A small image embedding model, trained from scratch: soap at rate 0.0039.
Rows from block 2, named by matrix and row number. Each number is 500 + 50 x the weight over its row's rms, rounded and kept within 0 to 999. All counts start at 0. Numbers have three digits each. After the name is the row's rms in percent of the matrix's.
# short1: shortcut pointwise conv (model.blocks.2.short.1.weight, 256x128x1x1), inputs 0-127
short1.42 093:482465452605470424510516447535500469444467473494561358489521614614520529564515531474474543561510497509519529455528474458564469485523519506485585532564478546431585511492481434486514470593433440452558434498563465536517483461594529433457469442503522425480472518513531439562443507489492524471479473517493491464562547416444486470346535479512513628518523529558444519563530507443627570465499
short1.43 097:435571459575576469441489501536483445499513552575536442538565471562521508512579455505477391498498505463461418396558549511507516468576463490465463527498469571474475440546540463504525485499459466536490475420566472546589444544526582438556448465568513494542472495415506459479497584579474490361590554486517483465478498526476408491606610481448513514559512506478517501490579503563578510484632
short1.44 089:570561515488560521466516497555462502460595471404527496475585496602575543471538448573503428546466477488490404398453485423506481528553485492538563490463470487450506466459418572487539532521427595552417425446483532545378447563613455456525453559472481431505449548522486517471572544504441589524488554499574547452556535490541489584608503502538496486517490484474469394498524448484476465466460
short1.45 090:454487481476521549447426572494599559512553510512496432508565442459523483453614486588446511592503437539458513476468499504509501540627538524573514487483547445604575544532469501528493493396480397582484465580491539412580593433591532608535493535487580541480477552565548451503442477431548528437494519469490489559479531511476470487515509501451559505505555554517530422580566529532453516569517
short1.46 110:475416532416498520511514488508444496584496387538542508472391500496435463475523494573576529509559495507487528538409482559503548468522445566478422448515521452474383486471418423572492537549494430409500415546495426399563496614515539546516525508496480572507615412499458426474468447457463498473575456521480448469546513380538565537464504548470505508534481455535454471554483533496484604515471
short1.47 091:535494544550498466494484617539530480454556507488515549511403455608532451475542478477627564437481419584547502482533516474543559545381435466595429568519500548513497480569490528528429522503468490518511454526527502605452453542564507493455524497587389553586496522485465565511566496441532405563561555542514458504512461503461484489491466521477502510486404522451441586449515530510472485536645
short1.48 087:489513477478477451551573459419464599511574426464535486503541474547525562533471508552564417497502507415543562492533470581466602476497469470418544480564613472505510567511454569529465358552587504462413595452518537544464492488428462559493517478423591556533538478536541505464536434584512489452603480441499438413482415534442533520516497475529518571524535545476549538437535447546533499522523
short1.49 094:415496503480509469579501622437580427455457489436519519513446545446484473421569462434459497466515560464500586479477570572486524466580471408463458489496462538534438521571528398508493423478465444492546517546483477560511540570514558572499443518411567491490494460493459406539438515577540509444430503515513424561447565554472478445509536490571563543574483565485435533524602569538476390543497
short1.50 104:488392530492607531458534531504470409465475493502496523464490517499491457477502481487447551439558391578520488558506456442495471501553499449539504532487559557532505544497441563482491535485568488420543450501437493447457458450474491435418484530520511636430437641546525463486492454490481497514539595354478508516497503543516442463602487406473536421492464472584537534412571438577442443467538
short1.51 102:553535466537497494473487501600521382550523572553423542452459489510484610513562490464564543546513450502482608404483570514546490498532482552560469504496551577559557540467448469436500451429499473510457531486494481425497442495521517494471533485601535534494441468545479591475464469389516483479445581597535505538493546525562465525504452439561428493571440568528460573488387508620427456573497
short1.52 091:434581560602576485535502494464455485518458419559449470519423499504516499447421438557421473514525500540532545443436473519538591484453563535533516467531534527569471486482556445450552416577560548405464496501467450480610447515444384505598461525542491435461524483430439509438477397469495547558609549518498489516505521490420467463531540593534482504493481532452507426479410504550406508478446
short1.53 105:484423471471534415412470502538451495517510567514548511537512499453490530553557538545499477470626544541527557549433502532444394526424576435464441522455476490540474458569508502473579422479412407443511511525563477494557490552494463511494501499457573567463569393505531495538498487534491440502500541587521499494461567511391601411400539397468485557430530563588470478547503407526506528462481
short1.54 090:429541461511602493437493542530498419416538393466582565514583563464474468517469539451540537503430531467537489514458434551578567558527525557466500488536420610515493449519497435575487519477466451551440471568510529451497479481507466492497474477451491488511459562588527481441424482489436585480507545490626511511456539462484439527495559503415447468385508463519468435444564380481512442574594
short1.55 109:554488508558547568485460488429465460509447491461557491405565494343504492499528410493516503508484507490593518500591456511482505517511506521482456502488420588499452530449514506474469467495602518405480577514622464475421483430479374578535541515484508452441565461481542557458435499483485392471419511449496509425505493462519602540516450443561533518473546446607591524485458469475457579494529
short1.56 083:479475527496452428499433534522536514466591468474532520452499454464563549430566443424446536435533527452483547637500483525522554481513603448550466458506442506470393520509495524506427511519547443522509520553502435513500531515480503499520590387476488434521550418473470458550537375477498453505434554534457445464547623490459477456477466423567644473477513516427531513595485427598491509542502
short1.57 096:440562467476488483447395456496465455486485586508457435476486511486495603442496480489450335556430487428542457407502531539431535505515579524488482527503568512479512466561586592491536463509450447544569463459538599479527486521538460491553490484556467511421507502471637522570524530475433612448498507441483539499482589444486526561494502424501502504479504450530519467427448485410618517571472
short1.58 079:514504555506512482558453509499497426425641543531648458487573600562464442557463509477513567481550469559510499535502425485444518498493490508539522435527414467490574459480545409512539472471490432588529455494474458381477470471453480551541404518471433493484335541488470500425438474425499448505502492452543505556473510535541508445524484468593469544547561546507491586491389491528536481462487
short1.59 092:541615535520575508453553526484570570435562484415522534432513441486512563345440482505487453499467474493459487503504493524393481518510426471533388473473538427547532465573582508514529654485441508462488430492461563532465458476402480419552483490532493481549479476535503486482425562469505395481547531476534489488531504576444455458413507453474446449475442535490544478463556429487416450539564
short1.60 098:483502546596366437502567479379637531454460596508576514530450532469469502460498479569512414480494541504494511604484525656519433514570441487507531542480535483491511494531503447546439531541490473455408490590477420527441529460545517483500508483608457481469483471483536524522502507498581562584508555602546532489450494487560447465563458450496530545483592462459513479466493493443442503414512
short1.61 086:437468472518476538518547539405576465522503487443455578552493487466422406581543548560485547505485463570546416495544473567533437538491546563475509468508435589455464531593583469537494513492457450449507533557545482527463572532543582485567453501593608453482508431529495592550398512459610445533481574511519448498503468531515454578483489517485439520448476559521451561441412501524554385483523
short1.62 101:431500513464490461556510430475501433492509535508492461514601552544438495568513474533476533560495493584498510506484439578465501543462501614485515508551546498574552516453537576504475531474604440528490526544477397565583540485605590535510536550484464636457447452472546415522451451510501606492603597418528528426527510522508541536615453531544542474453468501587473547450527463473517551555535
short1.63 089:429452575549488537510449534497536520525540525538452555512455468485551469509590488634542454523519502459406516596470517538506542490498505576489579425569519505487438533463447586547536474612407419438482484599443523507509514503594542574460518476427560437529465441543512515464492492546532470505415457499504526412467482435562536552497594427475373572398540462539475452515472456538498470482484
short1.64 088:479652465565475540482445502524486535465517490545534512452468475428502497542527505472466502482581474495556455504559539547513671617578571617487509490485446483469511456465470491547527499590514484463470592513501440490521520530474480531522563522448439520500456556499544505424406488546564432462433493431455524503543461438519447525341448442579461484461446589546553516459514486542498408515490
short1.65 092:461606477485461548489559488523533524371500522380556558475527459457453530463489496454471478532494450449564506529538492480486523560423498451542541445474486535501496505530568484513453492472387544510587519441531598485488439479454529479494389533539566497563518449506549477605549427468460474579469420354470472525405423575521561506509521424441516475463477486509458460588406454495535537560563
short1.66 121:476444480464494481407458496451547545513444462597462482519579437609568481517508470497470463502454552435560531503456664497580487481471535545454435426613456474550498429498488442477607492494480449445505472500499451515407467500447553552523579470477508568380550551421514494469469485504484570442576532483576516510526519470509481521601551528487405479523537493444469455419482546486486486577421
short1.67 111:469566436580544552578521417493525460489497430473540447500460516476493477449554501589538580576474417465417525470435555633565518400461435456538452488527548514562491517425518450529446524566484451564555499461594562470504509528490502528478564512573551549575528465564506512440558527480485581489526513435457461529558561499529537473419476477491527417497571498441487465513550519504349573498582
short1.68 110:501483488528468456476483458545513433501451530541468452503501537567492433475526525372535490459640525533467430510456459511499525566556517538443416515523420475406474459459473531503520497421478630455518478542521568532492511490561470445524570440550525497572555400495443517386487505630515552497530545434579550489406443394483525513485487502606498519527491506500549609481585472511464503561457
short1.69 091:557447617584468494429507533507562564526448553517538502456484496506503583518487564555496543625403571482484522464538474499547478486525463453542562392439557521505533520491495491456519541469511499535425456488431495637448568549554500503479546467523444424418555402511484566475540490449455558552551584433509452476558525629556563446480533442406488508525479497464481623515531518533528489482489
short1.70 108:524572507506431515473488513594482530512393480503485543484508535453425524459559546458469500444545594450502534418491515502506511544507516642483544531486475464585517474501498452465443524583488495409435457490496426616527446437524567516602499478613556592491401599543585441515360529432452481512531554554550454524527468429543553539477487518521466426411504546494497510519485497481479504459520
short1.173 106:492527483499554490546457513487566510529569466593523517515507448533519515613495451501518366466479434440474501528485529477638562482441515526473449539475492463543509459689525526479487597585474530463399545443456505541426538547489418519479549550518478555591473461481521371476539503548531467478472494431451509522483513453541404490463508536446462457515473462517643457468457469531503476546461
short1.174 107:516511494565427494427541394498561520480478442457501523475560497527478449508546542482517523495519574534452471436508427448422498451435531459485523462514487578442360495592420522575455477496509476480454478535432610572602499509447530474467514528426638564547478523575465463520498533534439422499552476573644446518482448536546427567533512502566505459522539464488538544460484439541500529510586
short1.175 097:587554470506452429506520579532530501559472567588382595461517511508486458501504500561468484550473439606458554563499471601457396464460479541488584472513555479501436462464506458591551496521549459568506517555537523542543472491543513554472399515509517514564550441451517553459488384504497417558552497558492465517530418565466428481481486590516487515444492463447530468480592632412524484514456
short1.176 089:539535522438432486435464494452508521506470470455544552456555457493502480459512497495470577561511453555478536446437524502422556512505534543496578507519437432565471476506470514564509466664474555534500582448489487474432652490376471552639525529459570506487550560459548580473428535499447445522495511504402432461519515538530458534421532444435483495511445487548449531595520525440423455456462
short1.177 107:463502508474467609532474415408550496511484471448532427500492533620496437496523480521438476635459529484523525471506516373458560402469500502501525478513448476481506481571539569554519553568553452429552504415498586630468480458530511435533502403529546523543591594501467608466543473506521548664525521556520536530497533499415524540506505511518464501525491516491439470550494459506509498552449
short1.178 097:526504540460499495586496641582353498519524432437510462539483536532513439537487597550471551517472469401487513467508469555543562529541589513504515526552458520494537489568416412511482596493454500665488530469498491569475484449565508534371494443443588493445453559643526466480532453491523533410494515493575540526529495507535549524468519522456485524558535468531549477529513526538488498549524
short1.179 074:545558534491494464479434444434605446414503431519439409509555456476512414541460505478514548411509531474461493451508504559542483421447476529422474489570581502638442446506535509535507540598586490439559474468470429528491516498427499493399502534487459528533467414478504468518524462491363469451445474489519514480516452461497524488431446458539460521563539506487525471444448619562592581465579
short1.180 116:518493471513439512427484491600579563571525437446439463477523525578426491420504417569588487533507457495481438510452463429579498515464427598530468556443490444546376540469477483495527511443499520504451501507484466480525525555499591483571475571348526469491485618489560479418548407555424479510525459521552459509481479575418487490488493538401483523515514477496372507514498427519496461508526
short1.181 110:481444503477447489505552477500540498407458454425516645463520555469496447448554548491514509484339563539443540543445432499488523404478454472520448420477467601491411534563466506521571483593565482483461508496442595502467472489506570509462512569505539475519560503605532420521447528478504499484443518517452565537481500452434517471449574451417573548485387432555539525467477527540587529511531
short1.182 063:513545517589419534448461630569417559393489438476447496571521523524478478570469500556461544476517540535487463516485437474482471449480437517567455541544421420521398486416473520543461580513505522386433453445579483390440541472476563520483497446538397488493476563534493558470455462472506493497485599474492467452526566469530487518546570561531418493491487438509506536566508459503596414470563
short1.183 110:564520499601535720520527420464489428582553527504496528463479528497466467581504407508550490493534598477521495521482485578448508487458542498536485433550480509437478498523487594535417484572476511525495580472473500494491511529438486473585462476505523475510419464433491578499589590493457446415607498539518437447478462523609473472462466507518530425473570500498527469427440571516567487518462
short1.184 086:500514467592534484496451528453430445478472578594402478447415489577523529508525493541496476526493499525484485462500545445544533446525454458515434513524543467516486508554532360494530513527468592559429463519611541485490508513522475431561459563507568451479498541495436490596438568410561549519415446676455603530476520461506483484435507559530496473522420504563471517454389496497543430500514
short1.185 092:644519484493458527516507511561557599571395416477448496449464457573524578535476537608552528500450490470519484462508458586465438513539560545426466624483433460465480543516499540590493477495499530512488585468455514508556500464463489449476493417555436549479421500447499525486522493506475491427622535597435459486456542469562493496490423518500483451558481626477601421525498501470465532448508
short1.186 108:578417488556498566499455617480405538545477619469593569472528463490596504531450501525578531503526536556477526526512510551446516549427512547495514483441510466452428503494507502440518488522484495482447498471491418608556484479457536451452619467459478458435382504496502357560568572467471541408458553456504517546462549448467496576544444623469497477414548529523521498543512523491504490547510
short1.187 106:438560576495469521679505492581450619554614463514545505459520450476491474513487502474406509523486517441419500440517553440550485455500492402527541503487423457538468557575483487476427564500484575565440581501451506528467526464538501529543477478556498510566485480467469390503575458543436615494505586449551460484427464514475572443488490567416495427445411526523527506517530528461457494507516
short1.188 097:506469510499524456488414462516525503509449533487541491512418573603473533582611466560534513534420504529483509540529603497467494532495477527553483493458566508554499535502497437522593538497654459437483536588527493635636424485436477584487465580501516537448561623485386472420532434541572503529513503442552559461491528482477538533556494497529450491479491513497587502513523523556454544475497
short1.189 097:420534498502501451414381450622621482592482541509426516555473494492523547443554580568418506483511529534342423504452535447430431536524507508479523449523503486490465528478505497567528465492476452551524457548458470515597477497470540496430421543435497493539492531509446481520564540548597458494596488498431472477496465484493469573547512440466624489508558565470550516470520518497606482550553
short1.190 089:558446527539600486497572520447545514509567575545489517521472512450504490513493537446577511464438424493506469510559489643483537430559521544505515515526514537499519485544496455510497507436530439577441518452586450558544386376540407484456506403547465444439445469461535523480527465467523419459516496436486423512509398551575489514451580443562455593491479540456464538562444513511418484614534
short1.191 084:442561485503528467441550450496455509444454491512453457592631601519522536509461550569459529507634491502578506501487485552493442573386525463542466532509551400524508486536552428574438457556443528459425503441490449556492514593540439482516529470525519538550475494519582462527460477492510480446415517505512569408456466494410503513458465482612539518575467457454541487470582417508587552457550
short1.192 102:529573484505576490497567602483543540592616535547435508548474508471487495434503479477531462629468528497413535479527519472463442454600495421569500585503512504463506501477494488452546522556470501416558500425505506451471451499581469583477436548630485487533479522545578549419474556582537484441596541539549572530460445483484435429561508565536508502543455546581501443428523517486541462525422
short1.193 130:547462439486453512565504427443438508503442528483470509487488506483484493409548549483508551442513401518517481523486509460560588374508474506514463500525548581465549514425497444554540555458589549491511579481500639451492466463523539527447436519493478443453534432505452494388523439449479589520540471450556498512472531506494604456557567501449666485636551402458527493527518563510503520486506
short1.194 091:541602433568533449500492471566451492436525487601450542565439481538471533491521448501574530572481455440494526464513424526557491458532468586489564578518539492467584484510557493542526457547478395469483529465452511445410507378491438517505469451586476480511409508439485633463512502604456540544489505463420570547517560394432547448470540462487413491506505523552573500536521475502468434555444
short1.195 086:433574462528494602521434478452550521492644474584480532463513538418577483460531492443512586394525553410480508438473457398408561491476474482557516495470517512501599475512497504493468446485481443510394465489556493552526528521419484465561433516481595498637465460609607527456482550518513507511471558521437510545607518477548468519501552493468483497533481429513435543497552494516498468549443
short1.196 081:487529510532584445496501481391426543545434531422582480501573549538489488520440517479466531502582491535468500441463459543491517515455517466543477441522497632523459505459482436533544487543490528644463534515460471513470448437377437571471443543465409516465519507430548544450569452553518628536418531449465489530587489574490464573467499461561417510497482475487559593476454505508489376506498
short1.197 085:549555478549558476507442470548461482457464555566377540579500455512489540518515401462472518497554544432535574488497446603547436546494474488522530496476571495470467467503442447495502446486477411441550503486463534496488553414525469545528438379526539510550469535522466501587536533427491379566607505550479485486485579482470632549547545468571499589605466475560564453585502465564484477490518
short1.198 082:505564564508506446535535437480599525491526381501514521495462453557488536481490427551465543444442582484587470479559510525550516551425582477578510517555425589445480556470562472524510553520507527521481472463548545554460519556552507416554479518489461520609509541539598483476470429531435479626514545540563484505459459439565537491453406446587495435404546532417436508441472591497562538491495
short1.199 111:441479478527467498535601444396543555530541484432507544444567520501414560496494485690450443466363594498508523551552526499472497405565511577487487449530523473523499541501438460420568478602485503567473488428461546473464517548448550494411514493437511505516476579486486391530488496475507474515476491482493504591560476505593520531409549584447450476447489507506489481457531526593469503483490
short1.200 113:496509468498432552462558563487445500453470456452505450568519464588508555587510450431537499494495426579465500521551525422510476477372496517540620487526513477519439575480482548519431506546480567513502490595529481496625526549521471590394488542517521497453515513503477484447505401516580482480429527450530511488496494516574453505356569513550494393412445519519557573443549478557548559503569
short1.201 107:511436451507534445544571555360470467475435484526405435524565573562461459478520431473546665437563470499518453516583579469414558489471486474612568483452465432431497498513508518579512469489484475523521492540526393501457482455534445496521522531459466575431524464503572615468486501520480506493542527449618468434442502485543491528592515490535518438548432508484467448497477547431439497513483
short1.202 102:461527481529540516511455447588511450484466526493612476417485550531576468513560446448442497487466463528609474491519540453501582531521446478500458584597515464586457464390443482468490564510519464524536523481536488492492512514520428510513593513490507592544469505517403578531435581477502500506602496512479473523594533520485585502461531537589462477691570473423525556517485476504502552600479
short1.203 117:493526520466465479475496535517709459499619444467527468558438507509490560478444551512466507519489504451478496499449535508563497453462536462505475501477434508549437491555516441492594529511517471462525477497412466472495450519527451518516520522524488580460457541512585526492438645499349553460477472559464511505490575481493494515473537695553429486620586495472540524494538488487531464521487
short1.204 105:516499482438555551520527493527489476544574509535501484466415555491445490465474437531545529527487610517445497426520503509617506434471508521536444484449469478666504504460580472437521424499412556491506507454425534527549498581513569537491519550578495474543427508485562471537477414523460660556489449477503525471430482454551465458502481575463490566443433482528547402601541479521501394495569
short1.205 098:461443498502529583532516423412478560552499480527524562521526552443534415470502504513413424554533592512522525606558478352542507541600557585488462446562494481524510578549527483493456496618430468551447491426525492481520516576493473458638539486521501560447507613548510437435484525509507435521482498508473418518549482384505514602471480473479503522418479484531462490506519480530470570522464
short1.206 091:567527475559484461512449517514551528466451500406321538545423435512448527543455446535510508552421526488527584589543560560511458558511525438425503528482520495574519589555583570604490404474505422416484587458541567479448531499512449546546525451547505508483376509491425476540529553537535458485590453504536514534542516478515532467472462525472456503555497587489524487565574464530456432532495
short1.207 111:635532533497504554534492609501492514614446397498612578557542531441497480495427512505496618527478485505422526519489488479546494521535441446515497568548407454512451587465452498474506541477468476474423595525460415468570467464511496508476411435461512454646582537392436572518567460560444518521479469425447491514455497512553513439456493536489486489456523500498437473529512490479469540490568
short1.208 113:511424458477536506527492564424435408526432532599500532664518454542539426494459533449433502486483508473500443551466510493548519508553418506486462497558482529497468503438483461503441551353445592483500477574457520398462426563561461548461485492517439561494507448542550536460481426475421605504515499545503509565477483531467577498576443477428609425529469446537548548466500567494546517461527
short1.209 086:472558509478545451521426458503524516401479534446611516435523468519464497511527502354462509480502534481482460509480478453454385462522459512493560590487485436544452495517445552505542532528458530537436484485561557526471622560558493513540570500610477542560384470446430422435457565482568557523466540467547540472517533511575459572522558426517437484461529451512481521474571513484601445623466
short1.210 108:421504458486570528577615555485485423436544496483610466505515585517523534481558443579504535551498468432583508490513526476509490529390601468511609423506541540513531569505543550415485456523464467502547555492482450549480546481562453433562522437510554587501461488485484542498532448505559477418532526521492507462619590548374608442501415413501456476519461516526497442473480487491475471520458
short1.211 089:533492506528476466458499450590468404519555427458413452479520469526446512462521522459467497480493502509520485535441474494419431517489571534525529614522472511468577504485461561653520522500479467557476510413489447446456555487514622499551489568453515396410392568531521494399470523576505552531510507436458486441510532502539489552503556457535562477562624431470545434496544439398496546560488
short1.212 115:504529481502513560492548486482539554520495402495499567525436510509523445541433523482478423547568500453557518469556467520529447536510529575602535526519546500489405497488484466471418411469533568525510493511481531491461489539569531524538465427384536580493448556514546520476485479448406503388485394452543497481466528665548479482660515508503408522444559491522554527482543514448462625464546
short1.213 087:476494505413499540523476472442451457444475545506375516429441538463504511450561500567422498524471464449544568495529578452454556489467516455440439585465548549476507555508516579475534464513497424401589456489466475555578517552575461537568530533519433573548373385572562467520550473435493489486460432483541464554524531514566477521509407434437487462523512546486500545523559522563602520559421
short1.214 098:464500506495468426525577500511413489497495508538521472560518470556448431570499410699494572478616446527488486565494488509444525501510457495536626528574453490552425491579506548556536375495469592479486463496499487558578407604512513490603504583497536441532463416507575486450539472533468478465481527438458558477490530487538496528471552515442501481465543486532449478584486511543532487545453
short1.215 092:480497530516552457468432467568514455522444466480443379493536497513457457537557438557524507535556484528437518406463480440499427511422473455445632561473360455505432501560531517512507524562500557444474378472514518585460526466499426515511554509542463459469497520476490486491502589530510424473544418538460469551393470462466383584507431553525565458490420481479484482469449526433436467580449
short1.216 103:511500483460571623465497512538506520530521517491461463435526507449485467538462475557596462497531425477399500491522514498449450470563557539547420509491572535490454565458575434566484562463559512484536540352449539448531491495432499506442440603544497443462530507545409465472536568451474403540496474519500520481455414409532451488661469448586532483492550525494436576571528447520556465520478
short1.217 107:504488555461433543575455390519474552448358429492423423556438517501473439466493459444527511486408550517539471560481470489594510530433552454553473559482584436553484565475527510469493538513638475418543553460480476468428549508456482498568491427538521465575520460446479533442427527517411556540480509492487499561491467547478549453421471411474518481464536513536551561581509517602449475569543
short1.218 084:495448467465510575505461537449505481517466492572473517568529520496503479591500611595434472551480519481445486495441544499554480526601593492536489423550527442444559592581500548587454627398486544520461528524519525499555471502481447560528455488524473575496607533484493564434465477465612424430425558545480536498459439570422484541501555464494399484552419485487498448509514473527464420457465
short1.219 106:428497503511549508462464492489492467540401483530530534476430527509463549537537500465428476557467586487615534497485506471512555488501497469572556467504515559525668638476486493493565582538489458477433560518554507509524525602532536569442459426477473479450495479528432434540510497534479438567425512469536483477572555418424471417479489434450414634495504488478580399511519437490465568480476
short1.220 089:519519508466525534462473418586565478515441457453514561514415530582441407515496509530474551496489479461487468366491518527407465494567481506584513434467469449492489434412548480450520530483436409486480459516434443486557592545471488523503474543485406430488501573490566492404414499562489530498476563535476531473547593527407543549490556449574487460497586399523542524481617491449524543577545
short1.221 085:466521489514523467557529406515377641489541494568553403454456483502477502472563487509456522510450554491572522495574409611592462519538476525475561490478475596530483492571487553419473470512503559481525493492567566525524484436545446533595516487536459540557517458363504482469486458528560498436505531432501544420470529456535489510448470465542472527523466632485532573523439516436529516594405
short1.222 108:393442465528453442508521577472556554453538404518440469554481475514538512559492497534537416491494427388506495530467511522446491519471462569520576515549504495527503568594486445535458461553462516459522511497460435541530510397490435508469457569529471523477494566422549421548566459530526489602505523557696461461577405516597444500520448592471459468467507482561478534510562508514529469429488
short1.223 081:537581509548504491493508580540392420408501545548394502497483476472521426458519474465521532564439550505515517476480422542559513541528533424572488416530410518456419487545441460474486449542564452616553430518510441494507505476495451531546481576470572527467431503501499466438491524429493475448429522521416460560527462538509493547531486486684572504479477515406452502621426544524511505518485
short1.224 068:406472511459543433519503440470504495546492534565410447535542548540568401565604567465504526402487526531483512492482472565542481484485516439645552423520442375449502464500481445461494493587534498499516464586589490511559560516467484478415447509464467586393441552534521482556487469380530552481485541532530510517465505501410523513555487407521497497475572556512495476521416442513454421495457
short1.225 102:497515457558499566555417537441511473464539522421443524422543576503483545524545524482536469528502427502539562523481501476444517574562528462521476492528492415401449459516509555477494544548468506408490580560531494471401502557482506501478513584443516425445501616541442454503532453562553600546500488441474498460557468465403418487518409507534451412521558499455650498497446420523557459402452
short1.226 114:514518514502570411522430444489518443476508463445616429536605540551457494504506501519498478454445484512492469607548495562521555548438495529511556485550495413471621575455474462481473467525548455463446406472521529573494445545508618522467541417542445587504573522472514488471504470507444512439536432443593544520611553478423515516550437473566609531426543554520483513469547493481489607527511
short1.227 099:458495467482516510512505494521500421544544456544412511478437413556496459507545484482475606542549508480570556484534510554445466459519514530540471495531520586519582593451473380419533585511515446543502455451518600583553455504603502435590589526415519490556500486536474495565561543431526512516490504494429531455508597411483446511456531463567517448500501476498529551441468562586390481476615
short1.228 119:517460402429426479520534533436467431525460500468524438491459455559454470468475419499498492510323414417439520416458478502551510540439505467438496530473450628389439454508517519500459627453511622538540436499547528485539480491534463574524530506463503484500594513498492512517446492482517626496550495491515475499430530477525404458550484436467511462462507463491525462534438533448513596551558
short1.229 088:433480465443500609523567458541373492444492520512533515490488556444509497542605505477528492521511516498508404489401487424426523553538390464524463458479524455521526533503457502547556574519498519550562465543412501474504502443469563564546438585493562472502480558463487393515495505446496668459469467447510489445518539490475502437435523410600565513506536497403606548543492555529575528488502
short1.230 101:523509480512511501498529478489416590379437460511390536397544552518432493535416459445434536552536540455435471345491539565540513520460528486522509516494474546460585479454510512511519478384493524555519486546480540482490440576463436510462501434431490578449547565462529466516461461496519568498439454455604493502412481581537386513415472521452539512572473503524476541493529484589541565413496
short1.231 086:470514553491480472487522527477455488469560563454377575478410442569546481440560495526405456486509490420469500496515459470557480491521558403532397516521614447556530611500533534470520474512546573570526559591513442526457435470510510452453598431419466586546513554524502480481500450477483485566443526466441530518371560482588503575478497477583542578496453491506462543523498529473584468427499
short1.232 118:457497475478557517510450407546612491576432518460438487490468527552496455505527483496422525448535510493532594541479441439500532507446535475497495489485476558460502475503544497495489596525461585406443532478438504449486496523461438493531493511457519489550432530550500532476466781572548497478548515506421511507476501438448521495529471591519498568576636437487476517529446497449521542511467
short1.233 097:501421449533533421438525485502389540451499453425519452503572527572486563463456454520452530564499503434492528449544550518436439545540474504505521488545542352548495459499515544527512519556556562564510447701483452481569471514459507512442445481498461473443613571446448420647427506453489531522538548496477555486504490478527500461432476560519460468493490516595493543493450509489576502533505
short1.234 109:419485471552504535434629462602591555449494514453511447494452462516501484374527513408495565552483456544523521608530449494605529478507449418588525466464526670550533468489528527599550480452455430541553525502471518508553485475490491478454525394542477455512482508504489455519460530450536516445509484436515440457559448407522514563443522551520429518440554486605472472534504514452513503479448
short1.235 111:526523481515526502499516455492560473570553585541490529520405485515445570433579500547544478497523482494480422590439502536463518471455532573493524507594440485400465549494494525531494482546501601480573401567485505479454502476506448492623458529495435437390466545432591430453514448470361491498561514483459521525544563522498513422545486551564461433499588484554518521540594564457530538394523
short1.236 100:484493599556478497519497441447521531492492450594521433508594481471449564475419467570477531486498557486474459579467519534463481535539487467465507555493556405493484526487527487533491504577594567491469542435503497452476622531521540558500607489476452458504513384457488410435577496472526502514517513554432520466588612507492447474441586607625564562442453500420442459516545498465448539520444
short1.237 106:509542514530435512491532524529512545564534474531537448508540560482479544445517474524516463525532498469509558459493490453492526531482520586435484552454439479586663509473557438588550449522439458494481549538486466575569542456551571535492472501440477360479450487491483481584462394477456421472492484529507476426478575481494416580577503484442476504564566624375510467516441470408422560461507
short1.238 080:427504542525567530439519503637461484454443530433541409509445447535527487436437466496409492496432533506441501423535492528455534452527627518441527484499509512573544500492521523479543649516437528442569490644457498495391547535486591528474569471500469503534567490482485479552591539537512438545561518502487502444556596445463459525567497504480467475485564514481480446567515409488574442512519
short1.239 097:488508536662546449519569445399560491456406493492493590533473421523414526439552493512519473508628519473482587557469490499536450529473445460456528451585595443555429538403578470458514425510545587444404463508551530439516479476564467509531491498477535464480571507527438464508475510503589494517507487455453505540435455552459472494541493532519574481464487580538623417503496486509456532521464
short1.240 104:455497439497465465474505418529473534489499460499487438455460505529542567396487509543513505389527543548541483541479548473422602536402496452465392506535439464533452523540454512544481514500451447423485535489465584515469525463541479502523512524452498480537429583483464579511519393500491523524558514488445465567496547404532698497446503508574516591474539486492553453371531431510449576562473
short1.241 109:401461444478460578471521580515580493462501489432618454486674484572542482523515479417496462452490445507513469471582475520511511483492497568485526516509493487574376506494507523540469550515590500486525504511484489519507479447620488593451537447458516602430494453500590465516582343547467472485625512532467500441484565524414466523468461546497471507434501504537531488516502507461498580490506
short1.242 099:430529447444522456486568646512444591430486493501492442478476492481469573410451425483583513505637516430482506592488426420480427476465538556476489536547517502434481488479582532492438525554484421542506467496546436521612489483556481568600484486489504465519463570467506569537482497531543474554544508477506464472546560538539381506434561533597416455481498416543476473528493466473488533488415
short1.243 101:484515460460486592527564455511459501558392547479354494518497547491475436590513416423529608422508510434498495517435503456429515442514551460496474558425494554581475477533575537438484519518599538496417488430568540473426390481446442520533565575522483433478468484571603447457483475481467533453558487443468502482547555495509528497554543518486494526492576478545504501387521546430449449555481
short1.244 105:491513449388474417555546503388584542484459510492600463499566505456473542401429579469480490408450491548499527582515560478500467513405549479447495479464536533514540448496480459475441471483566519400483551566539589507424538485450465561501440475543485504454575458498555496599420456532496524613469529510529562502458546582529428525487426491518525512501533508427485395473477495451482550439610
short1.245 112:505428455456535543514502594471466538464516530489459460564519548510478559678515440524555473513557497497468438469539511481495434430500496416483543458447527445430469443499612443496500407500494529577504430497543473509350541431505448498500495530480505539568519615518532449491470504440514605515575457595517461643433542497538581451458492505529533554511548460529435469529473568512518529489474
short1.246 099:494530433548511566512402343582535491467485477602488403423596571450513404590588459572500483480491585549562486500512456538523564549403505451551627438624459548490516505538523475459462533468470548520512492503518460497533528481562498535550503525486539581511585450453466531580549497493490457578458487410483525567458522521487538519448531509464511489486523576462538488563498499460458497565490
short1.247 115:426511418550480495478511438500421463470602560465577458500553506461472535460544515440600549463422472476439485585473491450459452572496522531491572555513506518429450522489537511487509558457445454520459483524372484533476464516399492511509572661583485486423447501540522468486551472518526500464486493487550487409542580470552544511449563447460442515508440447471520544578530504466639465403449
short1.248 106:527640474634502472565534449479557445590553505485485538571625559550556458514486539486466415531545474465536496409498476465456475460442644613467407461541552431489543589454515455504502523527387574538415440499459518487512501472518489546552488480512526467473485629491484518502466568509500487558476448538523456499525477567536461456475540525475574452475501509447466424524504518478495483579475
short1.249 099:548523499492491524535493547474486517369476595444432495440397469549518490372446463547617515527513452537505448572498573545458485485477522427527468505513495567490487507526493518504488581564534462603503579507424610434569460408501576498451478439559488561506536467494491576435454551492525508481634559427482467499514578536526580495445488473468455460510458502499516390478496509513502448598451